{"model": "image captioner", "dataset": "scattered letters and digits in many colours", "train_examples": 195000, "image_size": 64, "crop_scale_min": 1, "horizontal_flip": false, "translate": 0.06, "tokenizer": "word", "vocab_size": 53, "encoder_arch": "poolformer", "encoder_norm": "layernorm", "encoder_norm_position": "pre", "encoder_activation": "quick_gelu", "encoder_mlp_ratio": 2, "encoder_parallel_block": false, "encoder_inner_norm": false, "encoder_moe": "expert_choice", "encoder_num_experts": 16, "encoder_moe_every": 2, "encoder_expert_mlp_ratio": 2, "encoder_experts_per_token": 2, "encoder_shared_expert": true, "encoder_patch_size": [4, 4], "encoder_conv_stem": true, "encoder_depths": [2, 4, 2], "encoder_widths": [48, 96, 192], "fusion": "prefix", "decoder_width": 128, "decoder_layers": 8, "decoder_norm": "layernorm", "decoder_norm_position": "res_post", "decoder_activation": "gelu", "decoder_mlp_ratio": 6, "decoder_head_dim": 32, "decoder_fused_qkv": false, "decoder_bias": "all", "decoder_qk_norm": false, "decoder_parallel_block": false, "decoder_inner_norm": false, "decoder_drop_path": 0.05, "decoder_positions": "rope", "decoder_prefix_bidirectional": true, "decoder_connector": "mlp", "decoder_tie_embeddings": true, "residual_init": "none", "optimizer": "muon", "muon_scale": "original", "lr": 0.026, "momentum": 0.9, "nesterov": true, "orthogonalizer": "newton_schulz_5", "adamw_lr_other_params": 0.0015, "steps": 16100, "batch_size": 512, "epochs": 42.3, "lr_schedule": "wsd_sqrt", "decay_fraction": 0.2, "final_lr_fraction": 0, "warmup_steps": 800, "weight_decay": 0.004, "adamw_weight_decay_other_params": 0}
Rows from expert 15 of block 5 of the image encoder, named by matrix and row number. Rows with one number belong to one neuron. Each number is 50 + 12 x the weight over its row's rms, rounded and kept within 0 to 99. All counts start at 0. After the name is the row's rms in percent of the matrix's.
# up: expert up (encoder.blocks.5.mlp.up, 16x192x96), inputs 0-95
# down: expert down (encoder.blocks.5.mlp.down, 16x96x192, transposed), outputs 0-95
up.125 027:46 53 37 77 58 52 43 69 55 09 54 42 39 40 46 57 52 66 64 54 64 39 45 52 46 48 50 58 49 52 43 66 39 29 64 57 50 80 55 59 53 49 40 41 52 47 38 56 72 39 43 42 37 43 45 50 57 48 62 32 33 46 71 62 36 48 61 38 47 54 36 52 65 37 65 55 52 49 57 72 44 51 33 61 52 67 54 31 43 56 58 37 60 24 49 69
down.125 024:38 65 58 33 39 70 63 36 43 51 45 60 40 44 73 51 36 41 49 20 36 65 66 42 62 55 41 29 50 53 48 51 57 50 44 48 49 45 40 40 55 50 60 54 42 53 59 56 52 45 43 26 47 43 60 46 49 69 36 37 47 64 61 73 65 37 38 45 37 63 68 61 64 65 57 64 49 24 57 49 54 46 69 21 37 52 28 52 40 48 51 67 62 64 37 36
up.126 153:41 40 70 40 39 43 43 48 62 62 71 44 36 61 59 61 33 41 51 35 51 50 59 59 46 34 28 38 45 32 47 26 53 52 55 71 46 47 35 56 54 65 44 51 42 49 42 43 47 36 43 50 45 61 43 36 56 31 72 58 47 44 35 58 45 82 45 48 40 51 35 57 30 81 49 48 50 53 52 57 62 65 52 43 62 48 76 63 77 47 32 55 64 61 38 42
down.126 160:55 48 48 44 48 23 61 47 47 33 23 56 60 39 32 58 53 76 73 66 44 68 65 46 53 45 52 55 49 60 79 50 46 41 58 50 65 39 63 65 41 44 44 35 63 57 51 46 56 74 52 72 52 38 60 57 54 58 35 60 57 46 68 38 41 39 55 60 55 38 62 36 73 46 48 52 38 62 40 43 48 40 42 56 53 57 46 48 06 46 45 48 44 52 42 58
up.127 096:50 43 51 63 67 49 58 52 60 65 45 49 48 56 51 37 41 59 45 43 54 53 47 38 45 51 45 60 70 28 23 59 59 37 28 43 34 64 33 50 61 45 60 39 53 43 41 30 67 45 43 58 20 53 42 50 44 52 70 32 35 65 47 52 79 53 25 34 40 61 51 62 53 57 51 49 44 44 44 69 50 47 72 55 62 79 57 39 53 50 75 38 67 40 55 47
down.127 090:58 46 37 45 42 52 40 51 52 16 80 46 55 61 36 65 46 47 65 48 54 48 46 53 42 43 61 36 38 30 62 73 75 51 48 34 61 44 46 52 38 54 48 30 51 57 75 58 67 51 49 42 69 36 50 37 76 52 37 67 43 49 31 53 39 48 64 59 63 50 35 27 52 31 46 49 60 60 52 55 49 66 43 65 58 24 48 37 57 63 50 48 45 61 60 42
up.128 021:30 52 39 64 54 44 30 61 67 52 28 63 41 63 49 53 65 45 48 45 64 57 57 37 32 34 47 64 53 60 58 28 20 38 41 41 42 65 53 55 64 60 55 58 51 55 61 40 32 40 55 43 31 54 60 56 72 48 72 46 53 61 26 38 41 44 46 44 71 56 35 67 51 47 65 48 61 75 56 52 52 52 56 45 40 55 50 51 57 51 19 62 65 63 54 37
down.128 018:54 51 40 55 59 64 53 65 36 43 51 58 41 56 50 34 83 36 86 37 57 49 43 40 53 53 48 43 71 53 52 53 58 47 52 43 54 45 55 43 46 41 36 45 37 36 47 37 54 58 45 49 30 40 62 58 37 63 44 71 57 68 81 26 44 58 70 36 59 29 51 59 48 51 36 74 46 49 28 58 63 59 34 65 38 50 51 29 47 48 49 46 32 44 39 52
up.129 150:67 52 50 65 57 70 60 58 65 52 57 67 57 31 39 49 36 50 58 64 48 57 43 54 48 59 58 50 64 59 47 70 40 39 72 29 50 41 40 45 36 32 45 52 47 16 50 39 54 54 58 42 41 31 68 62 49 79 53 46 51 52 36 51 52 51 19 47 61 58 46 56 42 36 40 56 57 56 40 60 49 34 61 24 51 47 44 37 44 33 65 18 59 54 48 52
down.129 122:45 36 37 57 56 42 30 59 62 17 54 29 64 50 47 38 65 53 47 49 51 50 66 34 44 51 62 40 25 56 50 45 57 51 56 73 19 54 42 61 55 63 52 49 49 66 35 52 57 56 51 54 51 53 32 55 63 51 62 61 68 41 40 48 43 50 60 30 56 45 73 38 53 55 52 53 55 41 65 36 47 67 56 75 54 22 48 52 47 29 52 34 56 47 66 73
up.130 193:44 56 47 48 46 63 69 80 41 46 48 47 65 50 53 55 33 56 43 29 30 64 59 48 30 43 62 59 50 55 73 40 69 38 54 51 55 63 60 67 46 50 32 47 66 57 48 60 67 57 50 50 47 34 64 33 44 61 32 64 37 44 50 40 46 30 69 60 57 49 82 36 55 54 49 69 27 56 44 58 37 35 50 42 49 40 46 57 36 48 37 41 47 52 34 75
down.130 169:45 61 43 52 65 57 45 29 41 16 40 49 38 66 63 57 51 60 72 36 66 57 48 43 46 55 67 42 49 47 44 60 55 28 59 49 41 65 55 31 41 54 45 67 57 55 55 56 56 21 52 34 38 34 47 46 64 47 62 53 48 39 72 51 48 42 65 40 45 65 55 43 42 49 45 48 81 39 46 52 58 61 56 60 25 31 54 20 55 44 51 47 64 45 70 63
up.131 053:59 48 20 67 40 49 38 47 42 54 51 53 46 65 39 46 71 70 36 75 61 51 48 44 44 54 77 68 47 49 34 60 44 39 48 53 37 60 71 43 48 49 34 42 60 23 60 48 62 52 52 53 39 64 60 47 53 34 45 66 73 27 26 75 57 57 63 51 63 41 51 55 57 37 48 33 49 73 29 55 41 48 55 52 49 55 53 44 37 52 67 41 59 42 52 48
down.131 047:48 52 26 44 61 66 39 48 62 55 80 42 59 70 58 64 65 24 58 52 39 36 39 52 58 48 34 17 46 31 35 61 57 47 62 57 37 40 53 45 62 43 45 68 58 36 51 54 41 48 36 50 45 62 33 39 66 42 69 32 55 61 39 60 37 51 55 46 31 50 53 46 56 69 59 53 25 54 77 61 59 58 41 51 46 59 60 67 49 44 52 54 57 48 44 36
up.132 039:45 37 46 54 48 36 48 54 35 40 16 34 46 43 59 64 73 69 49 60 32 52 45 42 37 51 54 69 38 56 63 40 50 45 32 46 28 35 55 49 55 51 62 44 55 57 58 55 45 67 27 63 58 34 63 60 71 28 47 64 72 62 40 50 51 46 78 56 46 60 37 36 58 65 41 57 44 36 52 40 69 51 38 67 67 52 52 48 55 65 33 33 47 42 51 48
down.132 041:53 62 41 39 68 56 60 58 43 62 57 63 45 48 61 34 48 45 57 74 62 51 35 51 61 49 41 50 65 56 30 41 66 50 50 63 33 39 53 48 63 42 43 48 55 12 34 42 50 61 64 53 47 46 58 73 65 43 57 45 35 65 80 43 40 63 35 28 52 46 48 54 48 30 54 27 25 45 55 48 36 70 54 48 59 60 39 47 66 44 55 39 47 62 68 54
up.133 153:58 47 58 48 53 52 46 63 36 47 50 60 57 28 52 55 46 61 46 85 59 40 38 34 60 53 35 67 58 57 40 62 57 52 61 35 32 31 49 53 38 30 58 60 43 17 70 46 70 60 33 62 56 58 57 59 41 54 34 31 59 48 59 57 40 42 49 54 42 37 55 37 73 37 42 59 35 54 45 58 62 40 76 58 49 72 48 56 39 54 57 24 41 45 48 49
down.133 148:60 56 38 45 56 65 61 49 56 48 62 66 63 43 56 41 64 45 50 58 61 32 35 61 58 54 49 48 44 47 46 42 37 62 73 29 65 43 58 59 54 73 44 57 34 32 38 52 61 45 23 45 41 77 40 51 66 45 44 47 48 61 64 42 29 45 64 33 53 64 38 42 41 62 61 61 54 51 35 31 47 76 49 37 48 28 49 29 52 50 34 52 66 63 67 34
up.134 098:39 59 48 57 42 55 46 44 52 38 55 56 36 50 44 34 56 44 60 53 42 58 38 64 76 60 24 64 55 40 39 62 48 49 60 62 44 53 57 47 59 41 55 43 55 47 33 42 46 35 55 35 45 61 34 63 48 55 59 10 48 69 82 42 45 71 35 51 32 54 42 51 46 51 59 47 53 28 53 28 63 50 69 31 43 62 50 44 40 53 59 74 47 50 78 53
down.134 089:54 43 41 37 59 65 36 47 51 33 41 48 41 50 48 49 40 45 32 36 42 42 20 49 56 49 46 76 51 86 41 57 47 43 46 42 46 73 54 24 44 42 55 58 38 44 54 55 38 38 39 42 54 54 49 53 56 66 56 47 47 61 44 71 56 58 41 60 57 63 56 62 63 48 45 40 73 31 62 49 62 63 70 22 52 63 36 63 67 58 64 36 53 63 29 45
up.135 073:65 47 53 46 60 63 43 57 53 19 72 39 29 39 64 55 37 52 51 38 63 54 58 56 47 78 46 60 59 45 32 48 50 49 72 56 46 67 63 37 52 48 61 45 51 55 45 42 31 58 68 39 65 14 40 44 71 46 54 35 41 55 46 44 42 50 36 48 73 51 70 59 48 49 50 36 39 49 45 36 67 70 44 58 56 56 42 48 52 46 43 26 33 40 68 53
down.135 062:65 46 61 49 47 34 40 16 50 53 52 51 71 51 44 60 59 50 53 62 43 44 54 43 52 51 49 62 39 30 61 45 60 49 53 49 62 40 60 50 57 53 54 45 49 60 61 45 43 76 43 75 81 59 55 51 40 39 30 33 46 36 23 59 57 48 75 73 46 56 55 52 63 40 51 41 45 39 66 55 48 34 18 39 71 42 40 49 49 33 45 43 43 53 33 48
up.136 044:34 53 78 51 22 49 51 64 51 71 57 50 39 53 66 41 62 39 54 70 63 52 57 49 54 61 41 32 59 47 28 39 46 30 41 44 53 61 57 53 49 56 48 32 43 53 68 33 44 58 75 30 66 54 48 56 58 67 76 47 41 42 28 61 54 62 40 57 55 43 31 60 52 45 39 56 61 51 41 53 89 43 41 45 51 47 48 40 38 58 49 50 61 34 51 60
down.136 037:74 57 66 64 54 52 43 47 64 36 43 46 54 59 65 42 37 65 58 60 45 54 56 56 64 54 72 56 68 48 54 71 39 50 59 36 47 45 55 46 49 60 54 49 60 53 61 50 29 44 41 71 38 13 83 49 28 42 38 28 43 59 52 52 53 30 39 40 49 56 47 47 57 66 60 55 55 52 54 44 48 48 52 26 47 45 52 43 28 28 42 63 28 51 43 38
up.137 043:46 48 64 35 53 62 26 19 62 77 55 42 49 80 43 51 38 54 61 37 55 47 63 57 51 48 46 24 44 24 48 35 48 40 34 73 46 70 60 56 51 52 36 53 53 28 47 38 54 33 54 45 49 49 47 60 62 45 76 54 51 56 47 67 53 67 32 46 43 54 39 46 57 72 46 34 46 45 59 50 51 66 47 52 55 34 50 34 62 44 35 63 54 54 59 37
down.137 054:63 30 45 32 55 37 51 48 30 39 47 47 64 57 43 49 66 47 41 59 44 51 84 60 49 52 45 51 54 43 57 46 44 59 62 41 75 46 57 41 52 42 60 35 53 65 51 52 52 66 33 65 62 32 39 41 51 46 44 29 54 35 52 54 39 40 69 77 41 44 48 39 44 48 56 54 52 76 50 48 44 41 34 72 61 60 45 62 29 54 20 79 38 53 46 41
up.138 048:42 60 46 53 40 59 38 66 57 54 57 52 43 41 57 52 51 44 27 33 66 48 43 23 54 51 44 37 47 30 22 39 82 44 54 55 49 29 49 56 49 56 46 43 66 54 43 47 36 48 50 39 38 83 52 16 51 47 65 44 68 66 44 64 61 51 69 67 47 58 63 57 51 54 49 44 42 33 59 53 56 64 69 35 31 37 53 39 52 59 52 62 55 54 42 59
down.138 052:60 58 58 49 52 59 61 32 55 34 43 38 45 28 40 69 27 41 69 68 38 57 52 60 45 57 62 58 54 72 56 68 73 40 55 44 63 56 48 37 27 45 33 33 56 35 57 45 76 49 60 36 62 32 56 67 61 64 38 62 47 36 38 55 47 45 48 47 38 39 46 55 51 32 51 62 55 46 23 62 40 20 60 52 60 42 53 50 41 51 63 58 54 51 59 61
up.139 072:42 66 42 37 40 46 49 35 64 67 69 52 42 56 47 52 45 50 51 49 56 42 59 56 44 59 57 30 55 39 37 60 40 50 42 62 57 51 57 35 55 53 37 26 41 02 50 49 43 31 54 50 48 70 49 45 62 72 61 47 60 24 52 61 73 59 55 15 56 32 66 52 58 46 44 39 64 73 32 54 50 53 62 56 60 51 58 43 60 50 53 50 52 44 55 57
down.139 062:58 49 53 71 51 58 51 34 44 42 68 50 55 57 48 45 37 54 54 41 38 67 51 61 64 29 43 63 63 42 44 43 52 39 49 30 52 45 64 42 38 29 60 37 77 74 61 37 32 60 32 51 45 34 65 45 55 63 41 41 35 68 29 61 50 57 42 69 51 55 56 45 67 71 34 53 60 46 50 25 53 41 44 37 48 67 40 65 28 48 55 70 52 65 49 55
up.140 099:58 48 55 53 56 49 37 36 54 40 24 33 65 69 64 54 66 51 32 59 54 33 61 54 47 46 43 42 50 49 48 33 35 61 47 39 44 45 47 48 62 53 58 59 27 85 51 51 52 49 32 38 54 65 39 41 57 36 74 40 54 53 30 53 45 61 51 81 55 60 25 53 55 62 60 40 54 51 63 45 42 49 53 55 65 64 59 58 64 48 30 46 46 54 52 14
down.140 094:42 43 52 55 59 27 63 40 55 72 44 58 50 48 42 46 56 71 82 57 70 43 39 52 57 41 48 54 65 66 69 36 63 34 69 68 36 42 62 38 50 38 52 60 44 40 57 56 41 40 51 88 40 49 73 58 45 44 35 56 41 39 57 53 39 49 41 41 49 36 42 46 58 48 39 36 58 37 32 71 43 30 50 46 55 55 31 42 44 61 46 57 33 49 49 71
up.141 029:41 53 36 64 65 57 47 65 53 41 45 55 55 76 68 55 54 50 33 75 46 57 48 53 37 45 46 59 39 59 34 43 44 56 35 46 22 62 42 35 47 48 51 48 49 42 60 27 52 60 48 56 41 40 53 24 45 68 70 56 48 31 31 65 58 60 44 20 52 30 40 61 58 53 67 57 64 68 43 73 64 43 63 42 31 56 45 56 50 43 40 71 47 52 59 55
down.141 033:57 43 53 60 57 68 37 64 62 54 49 54 53 67 39 49 49 51 46 46 56 47 27 59 71 56 48 45 43 31 41 61 52 29 62 47 60 38 40 62 35 78 69 05 37 47 45 59 51 49 59 51 65 60 51 48 54 43 36 58 44 49 48 46 70 74 37 63 52 26 42 26 43 46 50 54 59 61 45 34 64 53 26 49 51 46 64 52 42 46 47 48 53 36 74 50
up.142 190:61 62 41 59 37 56 47 48 34 71 31 47 45 69 49 51 59 64 54 42 30 54 50 50 40 48 64 37 45 49 33 69 52 37 47 20 62 55 68 60 40 51 53 45 42 37 64 48 57 52 35 32 58 47 76 54 65 56 28 50 66 44 18 59 61 43 56 68 42 73 39 60 41 54 60 66 48 74 45 36 53 42 51 60 55 47 61 43 24 59 35 55 54 56 51 43
down.142 197:58 46 51 38 62 55 38 66 67 54 83 64 54 47 48 47 45 37 52 85 63 49 43 58 61 52 31 55 63 34 55 48 66 38 59 53 32 38 69 28 57 34 64 37 60 30 56 46 50 49 50 62 38 50 46 57 42 49 68 20 32 79 46 64 40 50 55 59 51 48 47 32 56 39 58 41 52 64 47 48 43 62 56 41 58 50 39 32 68 49 57 54 30 50 48 40
up.143 069:64 51 63 46 65 62 55 55 42 42 26 58 44 22 34 63 37 48 31 68 34 50 41 55 42 46 64 62 66 49 45 66 66 35 45 47 62 51 38 36 65 35 60 57 71 61 57 65 64 67 49 53 26 39 42 61 38 40 52 66 52 54 30 60 35 51 43 51 56 55 41 47 56 60 62 48 44 54 43 43 33 45 60 61 81 46 52 51 57 67 39 44 45 33 48 21
down.143 068:42 59 45 44 61 70 60 40 63 74 59 62 61 55 39 60 62 44 58 46 73 57 34 42 52 60 49 52 44 39 33 48 35 31 55 62 34 39 42 43 57 52 51 41 40 13 50 40 57 31 53 57 41 54 60 63 46 54 56 22 65 59 84 49 52 68 56 34 51 37 57 67 47 36 50 43 33 52 37 57 60 38 56 71 52 49 46 68 56 31 35 48 63 48 54 40
up.144 062:37 32 45 33 65 51 53 57 63 39 39 74 40 59 55 30 48 47 32 56 37 57 64 58 44 44 67 68 61 47 63 66 41 36 43 49 56 60 56 53 55 74 45 69 46 45 45 39 41 43 72 31 41 67 58 25 44 69 57 49 60 40 35 44 49 53 45 74 67 52 43 54 32 45 31 45 52 43 37 49 61 54 62 34 55 44 38 44 59 58 46 15 48 45 63 61
down.144 059:36 65 48 74 47 47 48 45 69 59 71 33 57 39 39 45 62 91 64 55 40 54 49 50 55 42 52 62 37 40 42 49 43 42 43 44 58 41 51 63 51 45 46 33 51 31 44 58 58 51 31 58 50 51 45 62 48 54 33 63 46 66 60 46 47 39 58 50 47 47 46 57 68 45 55 45 40 80 18 48 19 59 45 46 74 40 47 67 47 57 58 60 61 44 28 49
up.145 056:67 59 57 71 41 53 46 61 49 24 45 44 55 54 48 42 46 62 44 46 63 59 58 42 52 36 72 36 44 57 46 64 40 36 37 38 42 64 52 48 37 61 55 34 41 48 55 65 74 46 34 50 39 71 66 52 68 54 35 53 58 63 66 69 55 24 40 32 61 65 31 82 60 65 50 56 47 43 47 44 30 46 47 42 40 42 56 31 59 42 47 49 49 35 68 42
down.145 062:33 41 45 32 47 46 47 42 62 46 18 44 42 61 55 51 58 48 57 43 64 46 54 49 47 40 28 54 49 59 36 55 44 28 64 77 29 67 75 53 55 61 31 62 51 25 42 41 30 59 25 54 47 51 47 62 62 76 45 54 40 64 61 59 50 45 57 62 43 35 60 75 53 58 56 62 40 42 55 35 69 46 52 56 42 73 49 52 53 63 44 56 41 64 50 57
up.146 186:56 60 40 50 62 44 66 50 38 44 28 53 47 56 52 46 59 54 57 53 49 51 48 59 60 49 34 62 56 49 32 73 37 42 62 36 57 53 62 68 33 41 62 42 37 53 71 47 83 49 37 41 46 49 59 52 64 71 45 22 35 54 37 50 51 48 39 65 51 55 44 55 46 47 60 72 39 57 39 01 57 37 44 40 49 58 54 53 29 48 32 47 52 60 55 42
down.146 206:33 35 49 45 53 58 47 42 49 76 60 35 40 56 63 48 42 45 65 45 59 42 15 42 48 30 58 18 51 37 39 52 47 53 44 55 26 44 42 55 56 45 53 55 50 41 52 40 48 32 51 53 40 63 42 44 65 64 59 53 38 64 47 68 57 54 31 44 62 62 64 58 40 57 36 43 75 20 59 60 68 49 71 52 64 40 66 42 69 50 48 54 48 37 63 58
up.147 037:32 45 57 39 50 71 46 45 34 40 43 37 55 51 34 42 42 47 49 32 32 57 58 63 38 54 30 61 37 53 61 48 53 39 62 53 62 62 72 37 33 47 54 42 55 69 64 33 56 61 40 31 47 46 47 48 85 40 58 26 53 48 69 67 53 49 57 65 44 45 52 63 27 55 66 36 46 62 58 30 67 61 47 40 49 69 72 38 55 45 44 57 63 51 44 42
down.147 036:57 31 61 56 47 38 64 56 59 84 37 62 60 55 61 40 53 49 63 44 51 55 44 55 71 63 47 41 51 40 56 39 61 69 50 35 32 44 39 41 57 45 49 35 27 29 37 60 50 52 60 51 56 36 45 55 49 27 43 57 55 34 85 54 34 38 53 53 50 07 53 53 59 47 46 51 63 45 38 49 79 48 62 45 53 49 46 44 49 59 66 51 36 51 52 46
up.148 081:69 34 43 67 44 48 64 79 73 50 33 59 63 49 45 57 52 34 25 31 54 54 40 55 65 44 69 56 25 65 54 55 63 54 49 48 57 23 56 35 62 56 60 56 51 57 50 56 16 52 48 40 36 67 51 38 33 45 44 66 43 47 50 33 59 44 70 71 45 53 51 50 44 56 39 58 40 45 54 50 34 23 51 51 37 41 55 59 57 61 64 57 55 55 43 49
down.148 093:49 72 65 65 48 68 62 46 65 60 17 62 71 53 46 53 43 64 60 52 50 46 52 49 48 40 59 17 62 40 52 50 77 32 68 67 49 40 46 40 62 39 43 44 44 34 49 44 85 23 53 53 48 46 59 61 50 51 43 44 32 62 57 49 52 55 42 42 56 33 42 48 47 48 56 77 32 52 59 66 52 35 49 50 56 28 41 52 45 49 38 54 48 48 49 50
up.149 061:43 42 66 50 42 41 41 56 33 42 45 59 60 43 61 54 49 56 38 40 36 40 68 36 54 42 50 30 57 47 88 44 61 55 34 28 39 41 52 58 39 62 51 51 60 50 48 58 32 73 53 53 63 38 71 37 51 56 25 36 51 32 54 44 40 59 69 64 53 41 47 36 59 69 43 68 51 63 58 61 45 48 39 39 48 57 58 57 61 63 77 50 43 64 21 49
down.149 065:45 61 58 41 57 61 57 51 65 46 36 63 62 68 46 48 72 45 52 50 75 48 55 64 35 53 47 50 50 50 55 01 44 45 47 46 60 47 57 26 40 47 40 67 44 56 45 43 53 36 22 43 45 51 47 74 47 58 52 66 48 47 41 45 34 45 77 47 61 40 71 48 42 55 48 58 36 23 53 38 39 43 57 57 40 49 66 53 51 40 30 44 55 57 43 71
up.150 034:44 42 65 58 48 28 47 44 65 24 45 39 37 62 40 48 41 48 70 49 72 51 62 46 40 63 55 56 63 50 46 53 36 43 50 57 48 44 38 32 57 73 62 45 63 58 55 57 29 60 73 54 39 53 70 43 59 44 52 50 55 54 30 43 32 52 47 31 68 47 42 72 69 74 53 56 68 53 53 55 37 50 48 31 68 41 38 49 47 64 57 29 48 43 46 22
down.150 035:34 41 31 46 45 68 46 65 26 52 56 42 42 59 60 48 49 51 66 48 45 46 53 55 65 41 34 56 67 46 62 47 64 48 42 50 51 29 53 55 58 50 28 45 63 30 66 36 64 54 23 66 58 50 28 49 86 39 50 59 37 54 56 39 52 41 61 33 62 24 65 51 42 38 60 58 49 64 51 46 59 55 43 30 48 47 59 40 61 48 55 64 55 60 72 74
up.151 039:56 49 61 32 50 53 43 28 65 51 74 47 33 79 44 56 26 50 42 46 42 53 76 49 61 49 49 27 42 46 54 43 57 57 61 78 54 55 37 51 50 47 48 43 63 55 55 38 42 30 59 47 46 59 29 55 55 54 74 45 49 62 36 60 43 61 64 47 43 50 45 41 46 43 51 67 68 25 64 49 56 61 40 35 55 26 52 34 77 49 42 36 67 52 43 62
down.151 043:45 48 55 38 60 39 58 34 29 55 31 49 53 46 41 41 60 60 78 52 49 62 72 48 69 22 57 52 46 58 50 52 27 62 44 46 46 47 50 59 41 44 54 44 59 58 62 33 71 79 43 64 61 35 49 54 37 55 35 44 46 57 62 37 34 43 54 56 42 35 48 59 59 51 39 56 56 57 56 51 36 41 58 45 49 56 38 65 23 64 26 84 43 58 51 37
up.152 059:50 68 53 59 48 46 44 38 57 34 66 47 32 46 37 61 38 59 61 45 62 42 34 43 37 47 44 29 52 65 59 51 47 40 56 62 32 85 31 64 46 74 35 56 49 38 31 45 61 33 68 61 48 59 38 63 57 53 61 59 41 47 81 50 50 44 50 21 43 54 39 60 50 53 51 55 60 16 45 60 53 53 46 51 45 45 52 35 63 49 42 52 68 51 52 68
down.152 058:50 56 43 52 57 51 43 39 47 11 38 45 43 70 47 57 53 38 22 34 56 66 60 38 57 49 40 57 41 55 46 42 52 63 36 57 41 44 59 58 63 36 61 64 64 67 64 52 58 52 29 43 56 39 37 47 45 59 43 60 43 61 41 70 45 34 45 70 47 58 64 51 67 55 41 57 63 33 73 25 46 54 64 55 45 81 49 66 70 60 46 61 53 40 38 44
up.153 176:37 48 52 46 46 55 33 58 58 53 59 37 48 59 61 53 36 33 40 29 63 58 62 63 63 40 48 55 38 32 42 42 72 35 41 58 58 33 42 56 54 41 61 53 51 77 46 61 33 48 41 34 53 64 37 23 29 50 55 80 60 52 22 59 44 42 70 58 49 55 41 45 46 68 45 50 64 46 61 46 45 66 53 24 58 34 62 58 56 67 61 33 59 48 46 43
down.153 225:38 36 53 49 60 55 63 41 42 54 25 56 63 58 46 45 51 63 67 54 64 64 58 55 50 41 55 14 58 53 59 40 47 53 50 69 40 37 54 42 54 44 31 53 47 39 66 39 70 33 55 74 51 38 58 52 36 52 32 48 41 39 83 40 48 49 48 40 61 29 59 53 54 30 49 43 37 59 49 76 43 37 39 77 62 43 58 62 37 41 60 61 58 53 61 61
up.154 027:59 68 34 42 46 40 51 69 57 54 62 39 54 64 71 45 61 49 39 46 45 60 52 61 48 54 47 52 34 40 43 50 58 39 46 36 59 68 55 63 36 37 17 42 47 81 57 53 64 59 46 46 43 57 72 69 60 59 38 44 65 53 37 63 41 32 39 27 48 48 58 33 34 37 24 47 49 54 47 56 66 50 66 56 51 57 74 54 56 55 32 43 51 43 41 24
down.154 030:55 65 70 57 50 52 33 60 42 41 51 36 52 58 38 52 59 41 58 52 32 43 49 48 54 64 41 48 45 57 36 37 43 32 61 67 49 48 26 55 62 36 51 33 49 46 55 50 64 51 70 63 78 52 44 52 44 73 82 33 35 63 42 42 54 58 25 64 72 63 48 30 42 42 48 60 46 41 58 56 64 50 45 53 60 57 35 36 28 76 49 48 51 37 56 61
up.155 050:41 51 31 66 33 49 51 63 73 53 55 53 64 56 26 39 39 41 37 66 47 78 45 75 47 62 51 51 41 35 30 49 41 72 63 55 66 55 60 52 47 40 58 33 65 39 52 43 49 57 64 59 40 52 54 59 63 35 58 61 53 43 45 46 35 55 35 51 50 60 56 53 41 58 43 29 64 61 70 42 58 42 39 25 48 63 60 42 57 50 30 34 33 35 57 26
down.155 042:60 72 48 48 33 31 48 60 43 50 83 76 58 44 50 54 64 57 46 57 46 52 42 67 58 50 44 49 55 57 53 55 42 42 47 53 59 46 72 55 45 59 50 56 51 89 35 41 58 41 53 24 36 44 49 56 41 48 47 26 42 68 67 23 59 49 54 54 39 53 39 38 57 55 38 47 26 54 42 33 60 32 44 56 45 60 24 58 30 60 51 53 50 56 57 59
up.156 025:26 58 37 70 49 47 42 57 50 54 68 49 41 52 68 42 34 45 55 51 64 60 53 41 23 35 47 41 30 50 61 36 43 51 37 68 36 48 21 51 53 67 54 71 35 50 67 52 42 38 66 46 51 63 38 33 61 45 52 51 53 25 51 35 48 55 44 53 63 30 38 42 44 50 68 60 71 43 71 72 52 75 43 54 46 57 56 50 64 43 45 59 40 60 53 61
down.156 029:69 61 38 38 52 43 72 47 42 27 55 58 26 46 44 51 58 62 38 49 56 38 50 52 56 39 57 58 63 61 49 41 59 45 52 53 51 45 61 38 22 45 44 40 50 66 39 45 63 65 62 60 35 60 62 38 53 62 68 74 38 47 65 49 58 25 64 48 69 61 58 34 49 49 56 63 50 72 43 60 35 17 46 39 61 32 61 40 46 57 38 44 52 49 27 60
up.157 087:41 36 45 49 69 43 67 57 49 31 76 34 51 30 43 39 45 51 63 49 64 48 48 33 50 41 52 42 43 46 64 41 59 69 48 55 53 68 30 54 40 60 39 56 38 45 34 54 83 40 44 53 55 81 42 35 41 62 47 62 49 37 62 29 60 44 50 42 71 49 33 57 46 52 39 64 57 29 46 57 49 47 52 55 49 32 62 26 48 49 71 60 63 61 65 59
down.157 088:57 74 56 60 35 42 47 23 56 20 19 38 26 73 37 79 50 53 38 40 61 48 45 49 49 41 41 53 50 51 45 39 40 55 65 62 32 45 48 54 46 48 40 59 51 66 55 57 66 39 52 42 43 47 60 41 45 59 53 62 52 51 59 64 50 61 37 56 72 36 63 62 60 66 43 33 52 39 67 48 55 34 38 38 43 63 46 67 65 47 58 65 64 61 40 45
up.158 036:61 54 43 65 53 38 45 32 35 31 49 52 52 50 33 52 35 66 69 37 47 45 57 58 35 54 46 54 25 63 44 57 61 33 65 52 56 89 64 51 37 61 47 43 60 19 45 63 60 39 57 62 50 36 54 60 43 53 52 43 47 55 76 27 57 62 39 46 52 65 55 41 51 28 43 60 59 47 47 48 52 43 47 45 27 57 47 31 43 52 51 31 53 63 57 72
down.158 036:43 55 36 53 32 75 46 55 43 42 43 55 27 89 68 43 47 46 51 29 54 45 42 51 47 48 54 29 44 57 46 51 52 55 43 36 46 70 54 39 70 37 32 68 54 58 69 54 42 39 36 23 67 57 55 57 45 58 35 44 47 45 48 71 51 40 48 50 58 53 33 69 38 57 57 54 72 47 60 55 62 59 56 41 53 57 48 59 69 65 32 56 40 45 25 54